python train.py --model="class-conditioned image diffusion model" --dataset="pixel-art sprites of 400 made-up characters on tiled backdrops" --train_examples=197500 --image_size=32 --horizontal_flip=false --conditioning="class" --arch="unet" --objective="epsilon" --cond_dim=128 --targets=["place"] --num_classes=4 --cond_dropout=0.1 --norm="groupnorm" --activation="silu" --weight_standardization=true --widths=[64, 128, 128, 128] --blocks_per_level=2 --scale_shift_norm=true --attention=true --upsampling="nearest_conv" --init="lecun_normal" --residual_init="scaled_by_depth" --optimizer="muon" --muon_scale="match_rms_adamw" --lr=0.0027 --momentum=0.95 --nesterov=false --orthogonalizer="polar_express" --adamw_lr_other_params=0.003 --steps=25200 --batch_size=128 --epochs=16.3 --lr_schedule="cosine" --final_lr_fraction=0.05 --warmup_steps=5040 --weight_decay=0.2 --adamw_weight_decay_other_params=0
Rows from block 3 of a small class-conditioned image diffusion model, named by matrix and row number. Rows with one number belong to one channel. Each number is 128 + 24 x the weight over its row's rms, rounded and kept within 0 to 255. All counts start at 0. After the name is the row's rms in percent of the matrix's.
After each channel's rows are labels from the 100 images, of 14976 (inputs lightly noised), where the channel reaches its highest value: "strongest on" is what is common among them; "peak on" is the class under the peak. Only what is clearly more common there than usual is listed. The data: pixel-art sprites of 400 made-up characters on tiled backdrops.
# convs0: first 3x3 conv (model.enc.1.1.convs.0.weight, 128x128x3x3, standardized in use, each kernel summed), inputs 0-127
# convs1: second 3x3 conv (model.enc.1.1.convs.1.weight, 128x128x3x3, standardized in use, transposed, each kernel summed), outputs 0-127

convs0.117 096 [115 144 140 142 124 146 107 172 150 138 119 105 135 130 107 142 163  99 149 122 125 131  98 134 132 111 139 114 165 131 111 153 126 110  68 105 128 129 123 100  98 138 107 134 130 118 114 140 148 123 130 116 106 135 202 134 101  91  99 146 183 177 137  79 123 105 119 126  96  96 140 160 155 138 157 105 137 128 140 180 154  76 106 119  95 113 172  97 143 124 145 109  95 133 125 164  99 112 124 136 144 131 105 121 124  94 113 169 149 141 108 171 114 160 125 153 129 126 118 148 184 141 103 115 138 128  84 134]
convs1.117 082 [146 118  96 121 122 141 125 109 101 149 149 102 109 147 115 139  98 139 128 131 120 127 138 118 132 106 121 137 126 120 185 104 147 132 149 162  95 105 163 170 159 160 109 139  85 139 147 144 144 152 111 131 135 119  98 161 132 155 125 129 102 116 141 155 182 147 135 120 137 163 128 125 131 147 121 176  89 112  83  89 101 151 140 144  98 137 125 128 148 165 134 141 129 122 138 140 174 144 152 133 123 171 209 166 129 147 142 100 120 157 136 124 115 118 161 119  88 139 168 116 118 113  87 161 175 140 111 168]
strongest on: white
peak on: sprite

convs0.49 086 [150 118 138 120 110 116 149 142 137 119 124 136 136 101 117 133 145  81 109 145 109 128 119 129 153 127 101 164 119 105 122 109 129 102 147 144 131 128  93  76 123 123 139 140 118 143 134 131  97 130 109 134 149 131 134  97 126  87 105 118 142  76 122 129 126 161 133 106 113 143 189 154 148 120 150 109 120  94 134 111 143 157 131 114 146 135 108 140 227 140 130 114 149 140  70 168  62 137 134 124 120 119 136 105 107 112 125 129 123 133 150 170 129 129 159  77 129 183 156 122  90 117 119 192 137 145 144 145]
convs1.49 072 [127 138 165 128 148 112  95 168 125 142 158 138 161 199 147 132 142 154 118  97 110  87 122 152 133 158 135  97  96 121  99 151 162 184 113 103 104 134 127 142 129 102  98 173 122 127 129 117 125 135 139 121 142 117 142 131 140 107 117 152  94 149 115 151  92 102 115 171 134 105  83 114  90 134  90 131 162 158 149  85 140 134 109  84 123  94 111 106 136 180 106 103 160 147 159 143 154 110 160 108 109  86 134 124 122 130 111 129  96 133 145 101 118 162 117 119 132 119 154 109 133 112 145 113 102 109  96 100]
strongest on: grey
peak on: sprite

convs0.75 084 [128 158 129 165 145 149 155 105 104 138 138 137 143 114 132 133 137 158 103 142 138 129  91 132  94 150 107 100 152 137 129 121 135 119  88 124 109 130 108 166  95 147 141 160 113 133 137 116 131 101 166 122  64 152 100 145 137 158 154 103 137 134 146 173 133 165 125  87 109 116 121 128 107 147 103 141 127 137 137 115 107 131 139 139  61 101  96 127 118 153 114 159 125 115 136 138  97 155 139 153 137  85 115  94 126 162 158 140 129 147 144 154 131 145 166  46 138  90 140 149 106  93 141  73 113 171 114 137]
convs1.75 074 [116 117  70 120 109 145  64  54 149 136 120 139 141 115 133 145 133 109 165 114 103 112 145 177 108 129 145 159 126 100 110  76 148 148 127 118 108 112 146 124 133 138 131 140 139  79 116 114 125 147  98 182 137 133 164 146 139 140 123 131 127 144 158 131 167 113 142 138 113 105  96 134 159 119 109 183 110 113 104 135 105  90 108 156 128 128 148 127 109 100 160 115 127  99 114 147 122 121  90 147 123 152 129 168 105  99 130  91 136 112 162  75 112 111 137 153 154 102 111 104 104 114 122  84 116 120 106 107]
strongest on: large; place: lower right; pink; white
peak on: sprite

convs0.68 109 [128 138 145 143 115 131 140 158 146 137 129 153 152 136 149 111 125 116 106 136 137 136 168 145 120 105 134 147 110 146 153 163 126 130 149 146 114 134 115 103 115 107 110 135 138 117 143 132 144 175  85 112 191 102  96  89 134   8  51 134 106 129 130  58 127 114 136 135 132 128 134  81  87 130 168 148 115 115 131 117 128 138 131 121 134 107 116 140 119 135 121 149 106 113 155 139 108 126 134 106 143 127 132 129 121 117 126 133 128 159 113 112 120 147 109 108 126 140 168 145 180 132 159 139  97 171 125 134]
convs1.68 080 [128 117 159  87 121 142 132 122  96 116 188 123 134 131 132 150 112 126 188 113 140 124 142 150 131 128 136  98 134 118  95 124 105 162 103 130 124 183 132 114 147 146  94 142 178 190 129 136 110 175 118 173 147  87 150 118 131 145 119 123 147 134 137 125  98 164 119 134 163 113 110 157 140 135 136 163 160 131 157 142  97 111 147 142 122 130 126 147 126 123 149 160 175 170 113 134 111 133 147 145 107 163 119 131 111 121 135  93 146 147 151 115 103 125 117 187 156 159 143 145  77 130 182 124 155 130 130 155]
strongest on: black
peak on: sprite

convs0.9 077 [159  86 120  53 144 115 136  98 106 140 122 115 145 124 148 129 150 141 103  96 184 132 101 158 116 124 119 135 147 119 103 181 129 136 113 108 117 108 112  98  94 102 123 108 154 121 145 123 150 153 112 112 140 124 159 134 168 114  83 129 121 129 125 134 122 147 163 169 176 114 155 157 143 134 140 116  79 138  97 162  91 127 166 138 146 106 135 148 131 136 148 170  96 162 115 112 104 125 140 118 116 131 139 146 106 101 151 130 138 161 118 144  80 133 130  60 118 130 169 115  99 127 132 106 147 161 105 136]
convs1.9 061 [104  79  91 168 167 111 103 177 111 114 149 153 124 127  70 135 140  89 103 128 157 117 129 156 138 115  86 171 113 126 119 121  82 126 133 116 117 125 128 122 129 139 127 131 111 148 110 142 129 145 131 123 123 105 105 152 131  75 152 121 162 122 143  99 136 125 107  86 118 123 127 106 105 121 151 150  98 153  87 123  70 123 108 141 109 148 113 137 122 123 139 105 112 106 138 197 157 150  97 119 135 156  71  87 162 149 138 140  92 141 100 118 162  80 100 130 105 104  98 122 133 127 120 134 123 114 119 114]
strongest on: black
peak on: sprite

convs0.107 079 [149 126 132  98 150 166 142 164 121 140 154 133 197 145  97 147 168 106  86 133 139 155 147 156  78 163  34 105 161 159 118 113 138  97 121 126 116 118 119 147 102 103 151 123  97 115 150 146 139 127 103 133 127 133 114 139 129 122 146 114 111 152 126 124 130 159 127 133 123 102 144 149  95  92 142 104 125 114 118 129 151 142 173 147 102 117 122 160 121 103 149 128  99 123  92 141 132 111 136 133 178 126  98  92 150 122 151 122 129 148 128  84 105 126 122  57 134 126 138 130 111 160 134  93 133 135 152 140]
convs1.107 096 [100 174  99 133 101 122 158 109 109 128 148 124 135 134 139  88 133 140 149 139 161  89 104 149 146 137  91  86 110 138 133 117  83 108 165 143 150 177 143 139 116 170 104 117  86 178 136 127 125 137 153 135 133 142 125 111 136 151 130 122 144 142 165 134  88 146 132 155 117 149  79 141 171 141 102 153 120 125 116 119 138 176 129 154 164 117 130  98 113 106 114 147 149  72 190  86 144 170 169 108 106 106 139 148 126 116  91 112 124 144 113 141 116 131 112 158 106 134 132 118 158 107 137 148  92 143 141 139]
strongest on: white
peak on: sprite

convs0.105 098 [124 115 132 123 127 107  79 101 102 103 103 143 138 137  98 156 121 107 135 141 125  98  92 127  97 106 136  71 108 100 143 104 164 135  91 163 212 115 119 157 107 116 124 154 129 140 165 166 150 119 160 129 162 149 152 145 130 142 162 153 121 130 121 146 146 137 122 121 138 157 115 157 100 144 116 109 113 136 138 103 113 124 121 108 103  91 128 126 119 121 155 119 126 107 115 116 130 126  99  99 172 174 160 163 143 151 129 123 141 125 125 163 104 127 131 133 178 138 123 133  81 152 124  54 109 130 162 106]
convs1.105 123 [111 124 103 117 168 130 116 166 100 154 108 123 131 145 147 122 146  84 121 117  86 132  55 128 140 147 131 147 116 172 139 114 118 152 168 130  93 112 145 143 162 129 174 111 157 108 138 104 130 113 145 110 103 104  87 143 120 149 109 125 153 118 116  99 110 120 138 152 132 165 104 145 157 135 135 144 135 111 149 116 146 127 131 101 157 153 125 117 155 149  49 119 102 152 152 166 156 137 105 111 129 117 154 115 144 116 146 173 116 145 150  75 153 172 130 109 118 120 159 165 141 119  83 110 105 161 130 122]
strongest on: white
peak on: sprite

convs0.34 113 [152 127 153 113 120 124 154 126 107 118 143 114 126  59 139 128 163 165 135 135 107 151 148 137 134 129  35  86 161 200 137 134 117  52 180 134 126 108 109 137 120 147 147 151 122 138 151 126 122 133 126 135 138 149 134 142 141 138 162 130 110  92  69 134 112 113 144 110 140  98 117 145 105  72 124 111 138 145 139 140 144 112 117 141  83 134 130 131 166  72 142 114 132 119 139 127 148 132 140 114 133 140 129 111 165 127 139 119 132 147 165 123 122 123 128 107 148  78 118 129  96 139 144 119 117 156 128 129]
convs1.34 146 [143 133 151 120 127 118 123  97 138 132 207 115  78  97 111  72 146 124 162 119 136 159 109  73 123 111  83  95 118 126 124 108  61 117  92 143 129 114 141 148 139 167 134  86 115 181 123 130 133 117 152 111 139 129 125 125 127 123 131 131 125 136  73 133 124 108 129 157 128 125 127 121 109 144  94 134 101 136 109 120 133 136 144 210 163 105 124 102 137 108 126 131 128 123 111 103 130 114 120 165 107 135 131 134 142 122 106 124 167 116 123 125 119 129 120 134  67 126 123 120 120 129 147 122 123 113 103 203]
strongest on: white
peak on: sprite

convs0.45 125 [134 125 128 137 148 134 110 143 148 143 110 126 142 113 136 144  90 186  83 122 138 132 180 148 144 120 107 104 122 140  98 146 131 125 112 126 109 140 117 169  94 136 147 139 131 108 160 112  82 125 137 137  97 116 157  97 121 141 143 111 219 179 115 131 114 182 132 143 157  45 132  95 119 137 131 175 129 138 115 124 113 118 145 107 128 134  85 154 127 126 132 124 128 116 129 138  86 149 113 148 135 116 137 110 136  83 143 132 113 119 124 131 138 137 151  57 142 156 126 101 108 118 102 123 139 155 134 104]
convs1.45 102 [179 118  87 133 108 102 124 130 111 130 168 104 103  99 112 126 104 119 151 105 105 126  42 106 123 117 128 138 148  96 126 119 132  88 146 124 108 119 143 151 136 109 123  98 137 113 104 123 149 132 119 117 132 141 103 136 125 124 134 134 136 139 127 150 150  80 148 124 126 162 139 146 146 111 118  92 118 137  76 123 139 108 125 111 113 108 131 155 122 110 129 130 156 163 114 102 199 156 143 137 119  90 127 176 119 132 126  99 161 155 108 115 144 164 120  77  63 125 173 136 128 128 115 169 114 133  84 164]
strongest on: large; blue; purple
peak on: sprite

convs0.52 093 [109  98 109 145 124 132 135 150 119 174 117 145 138 151 130 113 180 119 167 133 107 156 100 139 142 113  87 151 153  88 168  89 126 149 107 159 154 108 124 185 133 119 150 107 129 149 171 155 158 104  91 135  82 130 126 165 138 118 156 110  89 114 139 146 151 155 131 153 136 150 116 170 141 137 132 133 112 115 112  85 101 115 135 123  85 104 177 130 121  97 131 116 106 112  75  78  87 108 147 138 140 142 113 104  88 108 121 144 118 109 131 113 138 116 109 139 116 124  94 121 139 156 129 164 134 164 155 129]
convs1.52 093 [131 128 186  98 100 127 168 112 134 103 101 101 157 132 199 141  59  91 163 115 108 133 133 134 129 116 160 132 145 121  78 128 151 143 153 108 155 148 133 137 139 119 129 119 120  86 106 144 136 128 119 128 109 140 149  94 128  98 136 133 147 151 152 135 156 122 116  87 147 103 109  90  82 112 136 121 158 133 142  77 180 140 131 113 145 104 110 119 131 164 152 107 120 103 177 135 101 150 139 119 142 103 126 126 134 125 166 168 111 126 131 177  95 133 135 121 111 114 159 144 107 155 157 105 151 115 118 115]
strongest on: white
peak on: sprite

convs0.74 101 [164 122 113 142 129 124 142 113 126  77 143 123 122 102 102 166 110 181 120 111 103 128 177 127 108 160  73 126 124 112 129 137 115  74 139 132 114 157 157  88  80 135 135 155 163 142  98 108 159 128 140 144 166 124 199 100 129 119 115 163 174 155 130 117 115 117 110 127 130 126 121 125 122  99 106 126 147 141 143 124 129 115 111 138 156  99 110 114 149  85 130 129 132  82 173 139 139 141 137 172 102 102 140 155 164 162 105 130 135 125  97 114 150 139 112 114 162 174 141  90 101 104 116 110 128 125 113 127]
convs1.74 092 [ 80 145 153 140 145 129 118 134 125 137 144 138 140 153 128 116 163  99 125 147 134 201  93 136 143 136 207  86 115 174  96 140 139 157 154 148 113 130 126 155 118 109 120 112  57 126 165 138 118 137 182 114 110 124 102 142 131 137 116 124 132  89 139 111 126 118 123 124 117 117 149 169 120 174 108 166 160 113 144 122 138 154 140 161 143 158 121 147 149 160 117 159 142 115 153 138 112 104 171 116 104 156  74 109 105 113 123 129 141 122 120 128 124 129  90 131 127 113 136 116 165 148 152 135 125 124 172 103]
strongest on: black
peak on: sprite

convs0.82 108 [142 134 151 121 127 131 113 131 144 132 133 118 139 112 147 159  78 142 126 110 159 128 162 144 136 120  96 131 129 118  74 156 147 140 122 163 128 150 131 172  86 134 164 151  43 138 148 144 118 125 132  99  87 117 117  88 108 130 123  97  99 126 108 120 134 151 139 141 175  73 121 105 159 106  95 147 147 132 139 109 123 193 145 113 155 123 136 151 116 117 136 135 148 111 138 147  84 137 128 158 116 129  81 123 146 167 127 135 124 125  98 104 135 159 129  78 131 152 145 107  83 106 145 138 101 170 145 120]
convs1.82 104 [115 132 123 122 110 126 108 118 118 137  83  79  87 116  90 116 124  94 154 134  86 182 113 109 119 159  98 155 133 129 115  99 124 126 109 100 139 121 115 115 150 158 126 134 133 107 110 132 136 107 142 144 130 187 109 149 127 120 131 140 144 140 144 114 168 138 131 139 150 107 131 114 127 141 137 115 161 114 107 120 123  91 102 124 117 138 138 106 117 109  48  90 105 117 120 112  74 114 126 166  83 121 174 152 131 123 147 138 133 138 187 121 154 101 162  83 155 116 130 126 132 160  84 112 161 133  85 161]
strongest on: large; blue
peak on: sprite

convs0.46 101 [119 131 130 144 128 128 145 157 120 152 137 120 111  96 118 115 202  92 166 120 118 160 119 137 142 114  66 118 119 132 112 113 131  90 129 163 134 145 135 131 219 135 132 136  57 123 155 138 121 139  83 140  90 124  92 163 142 114 126 125  94  72 116 150 114 103 118 129 118 182 123 112  86 137 110 138 126 135 130 112 139 102  95 113 118 154 129 112 127 132 128 125 129 161 152 136  82 133 131 141 143 147 135  93 141 117 139 128 127 149 140 171 133 109 161  78 134 114 107 161 138 135 150 140 157 122 145 131]
convs1.46 107 [126 143 160 145 134 143 150  92 163 122 116 161 129 148 142 147 120 118 118 137 137  76 108 100 110 130  98  85 114  88  48 162 158 162 149 117 114 151 143 157 120 109 115 130 126 113 141 145 133 110 104  99 173 202 158 137 143  98 126 149 159 100  78 122 130 114 123  99  82  63 119 148 146 100 135 123 123 132 112 140 152 183 136 117 142 122 136 144 115 121 136 141 110 109 122 143 124 113  68 120 159 137 126 123 117 138 140 108 127 150  99  96 149 137 119 134 120 158 148 127 140 113 105 115 111 122 109  97]
strongest on: white; large
peak on: sprite

convs0.93 071 [157 150 150 160 133 118 118 108 109 148 118 136 164 130  56 143 105 131  86 130 134 136 117 155 103 157 111  96 114 122 153  96 147 130 139  85 158 138 140 127 102 132 145 151  96 104 137 118 143 141 162 141 107  95 108 138 112 114 111 126 121 163 130 135 154 124 158 129 123 143 156 114 111 113 113 135  84 189 107 107 102 119 114 120  77 119 189 132 120 133 161 139 148 120 102 137 137 120 136 192 120 110  75 150 120 113 122 122 116 143 126 173 100 179 110 146 162 129 127 136  74 160 131 115 102 158 131 114]
convs1.93 077 [113  87  64 116 117 147 119 165 154 121 154 153 134 119 157 114 182 139 148 131 116 117 156 114 140 144 108 137 145 133 157 140 137 138 133 156 104 132 121 135 102 156 175 119 169 178 118 135 133 154 102 134 124 142 133 119 136 165 138 132 145 164 134 114 140 140 110  67 165 145 145 127 165 133 133 144 172 129 146 142 174 112 136 101 152 149 111 154 129 124 139 147 137 180 146 135 118 134 103 152 160 119 143 124 155 120 162 151 166 145 127  74 152 101 169 117  78 142 157 163 134 139 134 116 135 108  80 157]
strongest on: black
peak on: sprite

convs0.127 105 [120 128  94 146  94 129 121 117  91 147 114 140 120 158 174 133  97 194 113  84 127 120 137 135 133 151  93 139 110 165  61 156 132 154 133 146 102 109 130 138 106 132 114 120 102 113 144 160 137 130 155 127 175 142 145 151 107 120 162 133 141 119 138 133 102 138 128 110 169  88 137 144 148 167 116 170 133 132 131 133  94 142 121  81  62 118  73 115 113 157 130 133 125 141  83 108  90 115 124 105 121 153 167 120 112 190 104 132 135 131 153  86 138 144 157 129 129 137 142 148 138 120 110 128 118 117 117 133]
convs1.127 099 [155 122 124 119 146 152 117 170 163 138 157  99 103 100  85 118  85 137 144 120 139 163 102 136 119 132 142 124 144  87 175 127 118 124 113 127 157 175 127 123 123 141 133 217 143 143 147 131 117 126 103 103 115 143 137 130 130 118 127 132 125 145 148 124 159 129 152 146  96 160 124 145 101 107 162 112 108 138 132 118 144 140 132 175 102 126 146 127 137  87 180 114 126 113 144 136 138 189 137 104 157 162 137 143 130 107 131 129 137 130 166 181 107 178 146 136 176 138 136 135 128 126  86 164 177 124 114 105]
strongest on: white
peak on: sprite